python train.py --head_dim=64 --subsampling=2 --width=192 --positions="sincos" --lr_schedule="cosine" --warmup_steps=200
Rows from block 2, named by matrix and row number. Rows with one number belong to one neuron. Each number is 128 + 32 x the weight over the matrix's rms, rounded and kept within 0 to 255. All counts start at 0. Numbers have three digits each.
# gate: second MLP gate (model.blocks.2.mlp.gate.weight, 768x192), inputs 96-191
# fc1: second MLP up (model.blocks.2.mlp.fc1.weight, 768x192), inputs 96-191
# fc2: second MLP down (model.blocks.2.mlp.fc2.weight, 192x768, transposed), outputs 96-191
gate.104:159000135118255118113100140153064111255113084104125076129085108114055135118174232000216069041069087194148203113000098101149180166145180115035172148142255226222002061134139175166161120255099076133053121152119135148158183146255115132255111104131179134086121202093129128119095083071146103099
gate.106:105128130128079130000230179136128099126120106122128129129131129129128090128125126135129106085128128056134126129128039128127165128126102081131212128131002192129127122132255130192128210118096126220127059136118134126128128102129128143128127127192255128140120104218109129181129153118160150129
gate.107:091107072255217004124145128010095115255075084127150246132038140123128129046126107128255099051000129127087163088097142069129000128145128140138125188148181114107128001168131113255170026127131140222147218128139255115103027174124055138255194128163255150080127128216163127126030190120255204226
gate.109:068134069095132122011159081107228047116103156091133108147127000149173129101130107152086131060136167128152015135081231146137168107070091130006247096164160136130134044160122137141129205126132185079131221147156219168126165202165125191100115107164186090070091118157083228193168158207255255087
gate.115:034137128121128170064108128142071128148128128128128101128128111128105089128128128126114128128128128128128102128128128128128128128128128128128115128164128128128128128087128185128128128128130128141199128128128128128128128128128128148128128128240151128140128128128128164216128128123128248128
gate.116:068124035061152128133202120115104152197110000152117128181139124156124182189007189181246134107132112125014172132141086117113138055144144216117128119135050127127253125110124113194151128195129212201202100126070244108129080040150255147127223255138138156058102115089186253131140127096225108192
gate.118:122105000127128126128127121132128127128130142128134130177141128128128128124126167128128127128128141163122084132128130126123128123112128195128128128127127129133128128182126139128128128132131124128124128130126132147128128128127131142136157130146126122128138128132131127128144128115181131122
gate.119:129129136121065128129146142127173114131206130126180147128200177126129107136128171139250102124085130129107109128119140128010135128105131019132140127129255089188123115101133115156134125140139095094201019059136201102220127102182128186127139131127081128133054119182086255113172255138151114145
gate.122:128128128128128128128128167128128128128128128232128128128128128128098128128111128128128145128128128128128128128128128128128071107128128128128128128128128128128128128128128128128128128128128128128209128128128128128128128122128128128128128128128128128128128128128128128128165128128128128128
gate.123:128128128128128128128128128128128128128128128128128128128128128128128128128128128128111128128128128128128128128128092128128128128128128128128128128128128128128128128116123128143128128128128128128128128128128128128128128128152131128128128128128128128128128128128128128128128128128128128128
gate.124:127138129128128128128128128128128052128128097128128141129128031118128078128128128128128126128128128128128128128121128128128128128113090125108128128128128128130128128138164131128128171128142128168128129125128128134129128128122128128128129129128129128128128128128130128128154128128158128128
gate.127:128003131070181112111116139120105099138120054127104109119126110128114106127114149025105062126127069238165080103045255190174118173157128097113129118128128212128131134125164128153135127125061138074103188126156161154157253146088140146130142255136126162121116125037128119072238077247162144133
gate.130:101127134128170128088129198128128047128128046126128121124130119128129096208128129131127131128129129119128136022122128144130128123128129069128128123128128128126128128128114123128145128255102135164127144128102128128128108128128133128144129128132128128128111129128130151128130146129171128192
gate.134:000000132160151123174039133128194122128118091124124129130149061128128051255255000255000196134132128140113129127081130128130112130061113127071073233130176128127145123074242128163128130200130119174226172024124167141130129128159143125218153215070176128056098128134123104103130153109255132048
gate.135:102146119109128144159140132133129067120126093117106148132128097079100143172146123150130117122126128133200093189151137131073128144125028157119177175101128162098143252255132133128131129137057133147074134042127255116061141129150204164130130086168109188159106120242123096107099153095146038114
gate.136:123086095125012111217117179063122203116052045250113020102131190067133130230222207009195039090123108188000059000012058174069028123066063184152128131117188200010123096128126128239225163072021132151255132255024255227095243149129115110136161136130118123150114148206255180107135128161195127127
gate.138:076099149101088127112164132141132149161124127086129128134129138136184098188130099186108130133116133157088129094142121174170113139139081162124137134137145086034122065105167131119124140188128130122106214113010134120128175090161146124100054087251055156134096102222160224086165139109219116125
gate.139:133128122159193128173128128024150128128128127164128126128128128128128128081128128128141128128128128128128129061171128128177150127128002237128108128128143128171151128084128128124195128128128136188134131184113127124128128128128158128146178128128128158128128189075128127129127128128131130194
gate.140:128128128128128128128128128128128126128128123128134128128128124128128128128128128128122128127128128128128128128127128128114128128128179128128128128128128129128128128128128128128128128128128128128127128178128128128128128128128128128128128128128120128128128128128128128128127128128128128091
gate.141:052000075121200112113128000096179130075123161139115125148152036031011020208187010029131108087128120128158123140129048119046129000000255185240107131063166128140128141052198193027128155173053115115136212255198255147147217105122059220144216112138118025158097122094142154053127059255210127105
gate.142:081102095129218042000076124129123241204000120165099069147129143127130220126087122134141132126059054095021146092076123166101107112000171141136104221086255255139061112210126116170121140125212151121157122107140139081113123100143127119146168138129113032159138112125125186126185157255114251145
gate.143:136132150115128122034133219103126127142125126127169067121127118134135131124128131182136208128134021112128121146125201116147130046115136126133112117127180128106097255115136124138110212062095132255110096097144129154125128092139090115127119219149131126141165119220124170044146123082137142221
gate.144:053021131067079104146120136137125098134255228192112110010162047089163074063000127126072021112098130126099069097158112138124119219060155160133000125245154129144170123205177178255077248147124145139141000121119200213217130149142121129173170217127171221180008226000134179000138255232220149016
gate.145:130128195129092166148115127116176128128005087071062143128129164173154128134143070130054131124110101139095104058198000031130128143124173251131129097235173132121150114128128149165139205126128123126127120115133171128208139063129128143129128119124187128143255113128162168128130183107127196165
gate.146:116071113086085093053128118164096000162151119168132124123133128130200073127015131059086126000117181137128119127120185011144138149140136115149134000179147172125134179180147196129163233072086234162206113079196255126206126087241129255054110255180119108067048129099255173114171255197118154112
gate.147:148155000000164119146000104126255119011255086179108118056118127103098126194031000175146043058079142108124079169000204188181092123113128116159128131246193100179149097105189165118159174174193144144185056114073125100106127106255142131085177255141153130201174209159190207131128253230224209017
gate.149:104110141146119121130138128128121127128132092122120129128136124128128128094145093110128115113091080131128128131128080128121133120090137147064128122111128255137131128129128128127128128181128128131128142145130128118130136127128087135146131132128140125110130134130120132225128138126128128128
gate.150:128128128128128128128153128128128128128128128128128128128128128128128128128128128133128128128128128128128128128128128128128128128128128128128128107128128128128128128128128128128128128131128128128128128128128128140128128128128128128128128128128128128128128128128128185128128128128128174128
gate.153:111035128117118039127131133110126070126171100128130120088127129128184131121114144148074152115131173076141168049136095188113132090000168223135123163163128123129075165137248104068168246131141203127090149129091199157067149126255114173138127156255153130140130136199119126129125128128187134137
gate.155:128128128121128128128128117128128128128128128128084128128128128128128128128128128128128128128128128128128128101128128100128128128128128128128153128128128131128128128128149128128128128128128128071221128128128128128121128128128161128128128139128113132128128128128128128128128128101150128128
gate.156:128128128128128128128128128128128128128128128128128128128128128128128128128128128128128128128128128128128128128128128054128128128003128173128128128128128128128128164128128128128128128128128128128128188128128128128128128114128128095023128144128128128128128128128128128128128128128148128128
gate.157:128128128128128128128128128128115128128128128128128128128128128128128128128128128128128128128128128128128128128128128128128128128085128128128128147128128128128128128128128128128128128128128128128128128128128128128128128133128165128128128128128128128128128128128128128120128128128128128128
gate.158:096054130038020134120151131138085129124067124161087123137137125135136142188145179241123172091048070133128121127000123129002142190130152255134177173108133061088081074140086229112143173058183133143171135111138235146132148123000140154211118216048128124144139013183176190139162203131255196141
gate.162:169020125072238067121094129000128123204128092157081079104048149181159128165178126099076134128148000149145085103007127138117105141089129141102142135063137154124128131051050172154127128137147132088120224145138155147117125091126153170021142126138170150128109115204201156128124225103131152166
gate.163:127133120126115124000100135127129116112118107190143174143127167057115040167127128121127127110100126127126127140169109137059140218086102112133255102154125139129116126120149212063114191128150149168231112137125131036164088079107128157151116114077133132170132138078118127128063136115214131130
gate.164:095092090124146134098149147104077208092159000197135079002130103186091000120130125127015054029007000046079051127113255206193246108111110201000084079203118139154136123134143093241065108060089137000127132127000189113077091121000112000236132119150255158122175255255181123255149206172255212226
gate.165:129058147082077132123150129122123127135109138146118050100110065227127015115131101115165184149099125150111125136000128035132062134126095147098138154126125193110126255050076152190101255148128123204117115138141112153125144085057152142126130143105145154170131137254103061151126082224133215112
gate.167:131128069151100126134119138128122126133098131141128142095091017127090087128132143119127065130122103127214122143122113122128095171123131128100255141172129102125129122128137128111127104113095222112122130136104177113059084132129153148139142135141129141149092119155129128128115126122163128161
gate.168:102089019104110091170073088255123111110122090125135044124075121104169131159128147188073187120160111122156123176020100129128153134113225074141093170152130122146124090131131189173027173115140147210207143076178113239092128066128127192128172128211092142117133136156127124066129128109158096070
gate.171:000115129158163126129071109109089120117106000196128191000218121033128000100164184080001188000116022124127231120086161000004125151074130173197000000140134154255134163130179180125161118091121138131116151085108255155124166225131141161155241255187039137118091139175128243077143070118201117129
gate.174:144136137131090126118094119131106087127125127094127134127122147124189129160150129132137121179140126127139104122128113109125133128046130134140154129129127124115128150138164121154139123123207171135148208111136128124130129103114128128059161154148085118126130091224125133129116137122147133131
gate.175:145128000127142128065129199104110125041128025197124147075176125112128132137085086150029110150116127138094131118101168135136143174124130130171132128102127198082120130134096119132125141176235123118199108137088103156026113122140135206128131152072173128090085140126130094118128135126176126133
gate.176:124126131129128125120128127128137127137137125126128126126128128128130128129128130128118128117130120129130127132129128140122130124128139134128128115129138127126132124125095128133128132166128127128119128128128114129125133125129120124128123124131128128133128131139132133128129127124160140118
gate.180:107155128127120128128154111132144128128132127128112128093131129125128130166138150133137154127115128144128128126044028124131091128130128127129128119119126128132129128128128124128128128123127125128130128128088140128116133141099242128150122152127123128128140154127134137223051093077131134128
gate.184:090128129111202090129128133128137125130082128141125130117122113128135053128063120128132133128107127134086129168028133081190128127067125129159126119138128214132127126118128115127159194206128130127136126127136211094128101100132100229124133121123128131084129129151136121137239136128128033166
fc1.104:128140110129178107046140049211112069143166101128107137128116132122128094118120163000208088056134040166128139147132255117091109132152145129116125122108129170164106083062102102255141167255132000112092142108138128106126130098131129148128165111161159159138083149101129161000140090056159159125
fc1.106:128132119128128017055113125139131123129127091125153127126115020125173140136128101121109128140142126125099137127135128141137126034132126129119129123000129126128207174125178134126140131129134093212119035130170133120136117128128128130127127129130131144130128130147137135130128041126149128125
fc1.107:087123128134139100128146127117078128128053130087174128177129126185061122112100147072128128061128128062000129181232136098128019057255255128032127163128045100113139057128169127236255127128128254144237169067035123052127128218182000126170131193217194097128144130130057230193017249136254128128
fc1.109:215249000125128221126042116128156227141004120081123136147131000176126130185133108062255154116152127075000138128060126183028000137061129126041255206133239244163123135128000042078124110086153118128000100153114248128214153255129127123128198122132216133232125004183211052203184125120123131064
fc1.115:128134126128127129128184128133136153128108128128126128129129130016133128128128124094128127128129122128131128125128129074157128128130128122128123129128127124153195128127128029128146128128136127142128128127127128148128125128128128128127113129128128127131128128128128128128126128128128128128
fc1.116:128246088112168127032233115127121153159153053128094128131049005124148069125235113159127162197155128112172081074067000255103151092168071128128246157107128095128018126131133255129117183128182155110128126181153127157112081139128255128129078126197129148128180056221128074127186128093128150252
fc1.118:102132255129138135131147129130113071034129128134121128100125121135130126127119111137128120159135139090128109128131130126099142128179060122199124111130116152124213172128206125142104215150134139123129106172113120135140070128136126126255122134121131140114125144133109128122129128067125121126
fc1.119:131148125120129127158130128130147132136203039129098154120128160042136079125129129118163131128096122128125127130041097041112201128140178128085128130127128091131130152136086141147094248128128119128133135125127090104127138128132130045099123123162118130140105126133134204158130126127122141131
fc1.122:134128128128128128128124128128128128117128128128126128125128128128129128128123128128128125128128128128128128128128128128128129128128128128128128128128128128128128128128128128128133131128128128128128133158129128128128128129128128128128128096128128128156128128128128141128128128128127128125
fc1.123:128128128128128128128128128128128128128128130128128128128128128128128128128128128128128128128128144128128128128128128128128128128128128128128128128128128128128128128128128128128128128128128128128128128128158128128128128128128130128128128128128128128128128128128118128128128128128128128128
fc1.124:144135169128130128126128128128128075128128128128158128128128127128128085128128108128127214133125129128171137128128128128128128128128116128119128128129129129129127128130204142164128155128127076127122128128128128128128129128128127128128127128129128127128128128128127123128201175128155182054
fc1.127:092102137129131144250127119121131119117120151130126128145118137018156125138127126133128000123131127159129227102185146106255134106125133098159129123099080170128124124062148157128126231090063128138203118107107127158133191135127118152128124225064128000114128130132129176128156117140128132144
fc1.130:162124139128129129133130125127135122129127126125125123127133128150127127130129132131128127128131132134154128123127137128128118128130127128131170131070123126130131149126128115083127102128188134081121128142129109131128166129129128127128132103128126146113144127133128120133128126128126134131
fc1.134:087000094128128128128119128128138128134183031128000001134181124128195056128233000255084169136128101128141128128000092157059102111128128176046035255167128000128128182036193128161255128166128167139128151128022036074105154121147145128183128154090152118128215128219182128088255128109255094128
fc1.135:156134073125117111124147129129145125128093131128176128108135129063093134146138100188093139118095138150122169086184124126112102128128086132162114128152139169118143196144122156116086197120106125105124177176135133128127128128143126134168078080159126143101124125152087118105122123172120051115
fc1.136:163059115220213147126000000074128084132118115179187153183117077125048107129132103185090131237126255092212181255107255088255108194162153044083107163142125089185150151187120190000199144145129114083000131126027000064138255014174149079202238128124093169085232101069112121170184214115042138116
fc1.138:064149161137092108103162152129127147137118119132124126082113147130154104137205111144148126129058102190127154128134103170128136153138119175127140119144116115126111058118133138126101133148128124130112099175081119142065187118123148110109111032179097150131125070151116183085171119123192115110
fc1.139:149128128128132154130117129137125117121100170127131123128117104127120101132138140154125014135128123128161111128130134128125111131143129078153144128118129128128114126126125128121129153120130078128133130128130127126130113126099126128140128128131127129129129128135128129131129105123137127123
fc1.140:132125128128128127128128128126128128128128128128128128128127128127128128126128165128132128126127128127126132127132129129129128126128128128128128128132149127128128123147127128128130128128128128101128123128128127128128128119128128129128125128135126137128128118131128128128128130128134124128
fc1.141:125108125125205065123051128070197255128085096255249000067000128025135094203128052026161079154126123221219128124082129070210097092000063255130129127177198055214146132169121132130124128129128191103158127255092136128081128173129052156123130175130000144255070163084157120126128129255113157121
fc1.142:184139066194000153130158121161156170143114118120078119122130248222125148126255249000135123130194090064194072099173167130138117126112000134130122060084072062143250174130127121130255000125108173000118224030128020124191103121158112114106112160128129142129044128216135129219132124128142141124
fc1.143:148133089148132126144148130190127127125141114200126116174148139128129117053134126132125132042137133119130153125133131071106211164125063036131123114100204124140125137127089138028095133105126135133128113121137067138143255094121106036137134132129138140132131032142128187123129113128106148136
fc1.144:096022016002137138159123132098128222196045077140137135116129077090050198208142129214117001101208027128087131233255144096097070122137153239207127149255137140190050209098142126132105128000122073143110109128137162174152140175120119079129180086228090099000111136116158068093000093152142067246
fc1.145:124199128220121099067131128099143165128125131072128139128172128029121123128131140143109128015129107113126154010136128180128127136109135160128127141140127128118125128128144159115128136126144128150019154132130148128116122191131054105129124142071124129128161150087128132128120130126121014152
fc1.146:131109128255128124255024119088176184154140112152126113127132128128128128120153136119131169255129000066083028125194118128128132128132068128145159127173132056026112148128129145128134073150061074125112212128129010126000128128128127000132093136128127131073130125132118129121128049127123131123
fc1.147:127026143110149181192131239255108000145255076128121038194000119119227098170128082000024129120128133227155125126153110127000099043138172194116033246255000126145131015150000209114144118188080128187129233133132134255159000128211090133033171141129127148235000000154115051116179096224000126127
fc1.149:128129128225128128129133128125125140128109128128126125129128128126128149136126176117122128142127130119127127128128128128128129131128128120140128129108112145128128126128128107135136118110128129189124128128122121127130118127128128134142132129129151130143117132119140135128127110107128144121
fc1.150:128128128128128128131128128128128128128128128128128164121127128128128128128128128133128127131129128128128118128128128128128127128130129128129128128128128117128128128130128128128134128128128128128128127128128128127128128153128139128132128128127128131128133128128132130128129128128122128128
fc1.153:170000128135128000183255186255093164129086128255128135109088150128129128131255148178173138128100128172124121125128128213139128128116251114062100123129113133208035089050131120115129255129000159126128255109163063113128126159064034112187204151128129128128000124128229165095099148128123124079
fc1.155:128128116132129128127128128128128128128111132128128128132111127128128128129128128129130128120108129132142128101128128128127128128127126124128128121127128128220129128128127128128127121128132111125135128130043130128200128128113128128130128114128128128127128126113127140127128127128128128125
fc1.156:128128128128128128128128128128128128128128128131128129128133128128128128128128128128128231128128128128128128128127128128128128128128124155128128126128128128128128128128150128109128128129128128128128128129128128132128128128129128128128128127128128128128128128128128123128126128129128128128
fc1.157:128128128128128128128128128128128128128128128128128125129130128128128128128128128128128128128128128128123128128128128128128128128128128128128128128128128128126128129128128128129143128128128128128128128128128122126128128128128128128128128128128128128128128128128128123128128128128126128128
fc1.158:141046220129108128131255127119136126151125106083230126130127119125171139167127129010000122139158000128086122143115129121078133128148073221128128125128141135128137217122140127213086147133031130128127128103058123182058161134139128000118129243129224129127198128186174000123137130132228125129
fc1.162:134031068128119224208083112125064046171141074119146153206125128128131126025127133127145042086120101109109110140131128128127128129193155129119120128192149191123071206147122107161135146148167086133177195112124133135090129146125129056160035128125122091161202145126150127173182128004141057124
fc1.163:130103128128196128128128130125245153132127130128127064121168187128135128105126127138142119163129136134111131126123128127127128158127118128120127126126144126127000126128255154005139130121086167128128128011213130126129132128126127137128195087128130125129128128146126150075151118179131120037
fc1.164:093161187164106116020255107255000000118157255155000088246104109127221181134130106218008001044097255171125027090134174177252201119115191168221098000139080058000065107099125000232224084255171109094119013214136120150170090167125151115141109120127082158132255162059097135187000056106113255170
fc1.165:149129128128015125107163119085223166136151000174130102141136182133121176038129137121129125150171171150128194109176182226088150201053144106095132142172120136094127029000228139182131124128149210074129127139159153129110046128127114132064111036142156052143137122128128011058154069133128122161
fc1.167:125023092170130129190123121132161132126128132128131098129181246000178131124121121255130124104132128129002131181124230146129125127124162133133005128204062219103163102157134126086130130147134125141129154122162128130130134120092089105116181123124133121127127074125137093128119097146122128134
fc1.168:101052060130106150084179236159128045131070180133047171107255223125132084129139134113134203078121132121131135183078172128122000105128146106131054124126128128130172030208115115133103129055143172190101137128255129164172038131130103079255026088255124135000166120122184060129133150071165155057
fc1.171:014194236255152058001145034152113000128154138128094122061133175137130152112024000131131199106127000231125141122034104102096158000000036109128117125129082062132136105119118172128071000137215255000140115000143210191131131126134000209164129242255128125237111127139143255124127000201255118127
fc1.174:116126128136157096132124137113081130158121125039039117136096125255039149128129128212105128075046132127166137106089130139155196128147127186114123124153140118122099099166100135129105122101126194115115124126140134123128128124124134134123168120125128110133129000122120137102138119148157141147
fc1.175:152120114075078128124136125000134118046122131139128098160130143176079070138148118139131150099143163128154122129146125118090116165128130128156063143058061242230145109121000168110119134092128110131120131149157130127131091062132127140117124127183129129130131054158105255126128249051102198134
fc1.176:128133110110136127118079129129139122128128137128083128131125130114129125133127128111129126103111128126130130128129128132130128126124128130151129129148128128108128114118127137120114121123132112134129135136126121131128106113140136129127093123143129123146113135134103128128128128124171129129
fc1.180:161128107134141119125128131127127119131126168129125107133124102134139130134099129121123132122126125135122122131050087157085133128127128133128128142137079125123134107157104131129148130125121124132097128111127128147124104118139129128125127130149129102144129183133116116226134134092116124128
fc1.184:127155109132126125255131130172126138114124071124129131200063128129104128128109126206128128127128121156126127164131127127088130159123119046138127156031130087119123132128170154140130139076125167129107073089117130118128132133135128193125124121132126131134132130114000128128129097128125121134
fc2.104:146191040137048116070165127082134174056116155142127171126144107144127239011155185171126122129182221173192116108095130176121127187064109076179147087122084166137132164123129136145148101183166102045159130139158129215090000132121024099061145115006104104135156147172127101093163210132000175126
fc2.106:128126161128128036126128131133117130124127128163124128126054141131130130128103132128128131127128128123129125128175128129137000128152128175126255133126122062128126125192158150112144133124203129114125127116128127110130128131109179129128133129137128128127128132122118127128105127099070111131
fc2.107:202159052137124056128125169128128162058128217128218092078128042144051128164078197145128128123170000128109141255053128128000196125128128000107162128190128226128128128118122128035000148171110049140128119128128128134128127173113116032128033115128160084255128163128128038172128255125043126128
fc2.109:164098147146125068062169119117137152255071054152042156124130028130111118150255138000127225220118088089107132093112211223137145142105127125045155147118131140094160132165110114143122142080135055074140255133128108071060125176134208084128142125125209160129057077134000176106128059096044136035
fc2.115:129128127136129133131129053127133127109129128127128134128126128093132122128128133094129128127128127131125133129128128127130130126125129129124129127130129126128128130128128127135129128128129131131127127127096129176128130127153128128129106134167128128116125127075131133126128130047151128126
fc2.116:072128128137130049128109166129145255236255128255255226092172128232128127245108128000077079109128117128099134128080255128118125250165075128159128128058128198097095000000080109105037128108110065182134098130171143086092188126135130129178137158028128141114000099128000134090255128183159128145
fc2.118:128136125129128124128128202126128124130128125128128127128133137123127140141132119128124123128124112130117120115105118131165124139136129128128130124130129166128127131128165127128128044128137126013126130128058127127132161128125122128128127127126080128128130130157125128123203129129144129117
fc2.119:132126133130117128129065128131128128134127136063127128132128118129190125162131158131129128075133128068129130118120128129135123128142129172129131091100128128128128128128128144092130148255206128086127128127130128140132128128114130127128157128127128074128173127128084125128127011128117128081
fc2.122:140128127128132128111128128130058128128128128128128128127125128128128128128119127130128128128128128128128104128128128128131127128128120128129128127128128130128128128145132128128134129124128128128128129127128129128128128128127128136127128128128128128127128131117129126103128114122123129127
fc2.123:128128128128128128128128128128128128128128128128128128128128128128128128128128128128128128128128128128128128128128128128128128128128128128129128128128128128128128128128128128128124128128128128128128128128128128128128128128128185128128128128128128128128128128128116128128128128128128128128
fc2.124:126126126130128134128127127130128223128124127127109128141129127128128129129129126128128170129127127129133117128130127124125126097130129128127128128129125132128140128128128128129128124131134128093125129128095128125132126127128155128128128128129128120133128137128130129124128127199112188122
fc2.127:120127084141133136127067128129128123127128129110127094093128021161119130105129121144147112119144127123180158128127165127030231099103149116193131125139143126137135128142128135064128150084140128128124130061128066133106140070126112153134195134062128145128255114128132124129208122133255237128
fc2.130:116129130129128131125128128128127125128128128186128122128127128128128128131131129128119129128127128130127128060079129129129126126110128128128128117129187119118125110128131125128127125125117132110123129127128129132127149106128153156128131129128128128132128134128134118128128126132236128128
fc2.134:072128044128059011128119072000161128000125116128125069182132160210019053128128167000102170125174130191075088128128124064110212232128173225177128194128200215128229125097103128128128233128128095041093109128128149080130128081000193130128000128128000029135128128000128135128128180128128128141
fc2.135:128155129153128116110122152128128150112152183142119127067119127118126093119129144147120112060177101128171127196136125131113132119098121117131133147146128120128157151055129126134137146105130095126144135138118119096135134148126132118132098129118135190139126117131138121167122132014151109132
fc2.136:138000138208240140139135003000093112245173128155142160140209113145199087127088152092117128019131127181129094011131105122000156065103106138051106129107123137127128255217121116121172142056122125184104161130217124000000106140127125186244031115132225128130038142135137128025127122112133168130
fc2.138:138135132118116130096184135126154099141111107110148147122161120127126108081125106058126161128092122174138114126108142110090142106101135124106131126127127170086133128136110088196109122140128131132090136139146101121070119136128182128098129130147132099193128089111097095120070149166054130127
fc2.139:133128121128133128128128127146130132129095128133130115128128128128125128159130124128127127128133130122132125147125128121128136146128128118129134128125116128128127118128126127099129125138128128127125128130130129128099122201130127131123129128133135109126130128128127128126105095132129129128
fc2.140:130136127128128128128128129120128127128128128128127107128127129128127128128128128126129127128120128132128128128128128128128128129171128128125127126129128127128128131128078130127131128128133128128128131128128132128128128128126128127128129128128128128155128108127128128128128128127077164128
fc2.141:149180217132128128128167255229139087000132138128193128000151128255185128255127233128128124101128135194144128128233130100151112000104128108000061027157077131134148000113126255050018021128133084216104248128160069139127083110115042107130091128131152106113174066167128123128134131139128130128
fc2.142:127124135118127022036131139126130125172184128177130140126120124048128126174057154113094124015143001033005127090132219130130136049129164125145138132114159131139147122122133146070129184110131128060013067131122130124133131219129126126000198129000061092128047123135040141119108057121131168044
fc2.143:155134118072137143135163136135132129128151111123120128127123231125131120106122202107060112129127131122121113114127118195168128135113127128123124123123129030127122136112129126051130136176130117221161158084140134129128132107126131117141128128128127134133225155122123098123144138131148130169
fc2.144:124189138236153026198110115116143247052182157110181073128139000131157149138063131144000056086203184089032148153076144155227077200109124097216071178147122255024128133128211065128133043120190125067173132169050121130209097000134135063042095152167165220128107144086096255118054180124186069145
fc2.145:128154249102106112120128127128205105124152135114086110127127255101121000146125130136128061086128127130128136128022128140185128126121128116126136128123129125128131125126128128147128125255128088131106113136128118128125128162137128129127128127121128180126124132096114136128114128136065128133
fc2.146:128022123169000255127136128079108119128128126161142127137117097126128255079127130103127128000255073255126152120129173053124139124092127128000112104128114063119170227255127099069134180115130255127170029137134129195107000173128103145119060125128103255255086128158058110128046129152255078143
fc2.147:192128085131255127255128130118146249178027116060128103130129024183219227194078124117021056091132187119088115038128158147216180043090031158116128000128230175255154134128128039079199207089168093077192064004000000120000128018038151125122074183248255143143029128128152239086128090057215084039
fc2.149:128115126129091128123127129126128128127127118128124142142128137124129140126126128128122117128141125108124129127128116130121127128117123128128130138128133114131142105134131128131128128122132128134127134158139128110129125127129123119133128135128128128125140105130131132115110127131128133137
fc2.150:128116131127127130128129128128117128129124128128128127131129127128128129128128128143128128128128128127128129128125128128131124128128128128131131120128128128128128123128138128128131128128128128128128128128128131130116128128129127133128128128128128128128133128126128128128128128128188127128
fc2.153:129126244106129128187128126229128061202128124107123127255025074045128135113128129134129089128128128083129212124121128129141126128129044199123128080128159255240126145128130202121056065000132128111009058128064128128161024119069128134070052071156164019128121050000210253128129083233123255104
fc2.155:128135128130128126133127128128128132128074128128147128128128128129128128128127172125128126128124129128124128141129130127130128134123145128093128126127128125128127128128128128128130129128127106129128121128128128129126129127126128133128128037134128129128127128128126130129128129132128125127
fc2.156:128127127128129129128128127128128128128128128129128128128128128128157129128119129127128128137129128128128128128129128128128130128134129129126128129128128129128129128128128130128129128128139130125128129127129128130127128128128128128128131128128127126128128128127129128129128128127119128128
fc2.157:128128128128128128128128128128128128128128128128128128128128128128128128128128128128128128128128128128128128128128128128128128128128128128128128128128128128128128128128086128128176128128128128128128128133128128128128128128128128128128128128128128128128128128128128128128128128128128128128
fc2.158:236083185137159137100111123128132000130111127102129144134014131106127000116126128109180056036123126063255104130150221147154122022135134154193109141147127119120126129134057116116125119151166129133131060103131190108136122128127110125100124137154149144134201134104136000128215131149121143033
fc2.162:120120128083145128255158133129126255105128206119117115118059143094128127155090137200128128128255128128128201127128128192128131117127128227000127149130175130137246124128101128131130109169128061068129128130139126132063127132132196140089128128180165128078120088128110128135095135128129133150
fc2.163:132120126125124135127135133126129125124126105000073133137128128133138128102212131139129165128128129127072132117132127129127128128135126202134124063131119135106128128128136124128114135129127066131133124152129108055119127147174132131130133130129125133000133117102128129127128128136085125000
fc2.164:107198127068127164120000121000154238121153181131147124106036207005179078064000166103095166024029090149118165164177074000132092100193237255139134232255128095124155213122000133176242117116106208109150117129000203086000117130041255080122231123125126171016019198108219091210145065169118071143
fc2.165:133064110125138124127184124053118095126138135128134104160103135175182138127003078089151137112139088123115193128177150104105134160093146137126117135086182159074117121130137128144189063120127133112133211032127141193127129000078108114133034136127054158241100101091175130140164174079155134153
fc2.167:136120127130128128118138139129127127085130128132170142125152151132050144114128138133126127120128134120135067130117128226071126128128154083125128127128122138128135127158121130158123080203124126132102117074122127134123089129109130000107148130119121131131211108129124125136125129018112129045
fc2.168:129130077144107130092129107116060107113152110094112120163167064125117116161128169040137127148139128127126129123134129076021166130137147110245125140086024124172112125101128129097130127140170145128000160139108137197140111098140117149095124115137067105225141139140130085151189127171000126177
fc2.171:124255119128150255113072255147115040216019000069130086209132122051000113159132049180151130122124126110061000170125255149153090185120106093126170097140213113123206079212132134119000000129122198026255131108114000130101175136088000153060126255165124002153163084206124149091000092134187131123
fc2.174:127129133128129128136132134125128130122050125125120141093195133136070134096136124207137096129139128118131139128137098128134133128132146112146125117128123094128162125128124136127110206124071127127131128134129000125136072255080136131125127091118012125124186119125140125132129114137073141129
fc2.175:131086114139105129130129150162125102129209130143133169114123128128197095128104148110153129114149142229116101121117242125126226107121078128072134128122141151088214148144122186100099148134125205254134128133119110186106153157121134128113129101235123148068165122154141129127150136165130133114
fc2.176:128139117108130109137102137116140135126121119126128128112129124128119126101128130085132123126108123127119125135173148123126128110158127129142129136134132142126125130124081137081116138151141104137125128131119119119142117129131128080129121100129124125135128113133116129136129124132000129131
fc2.180:118128170175075113131047113122125142209129128127081129128123125158105126069126129136128126107105130129126082139156119142124096106132127127156141092134119164106128134131132123139136129133116097128128138126033136106100122114130180133125127128249121079129128130128110030129116149148127124130
fc2.184:131134118129128095149124155125127130145127127128128117153135127129133120108116113133145118119129122130142128174105111134141135132088127129136127126128117135109120128111129129126126128115127132106108103119138112135125128127121120151125118128179135128217122143100136094125118132155128116129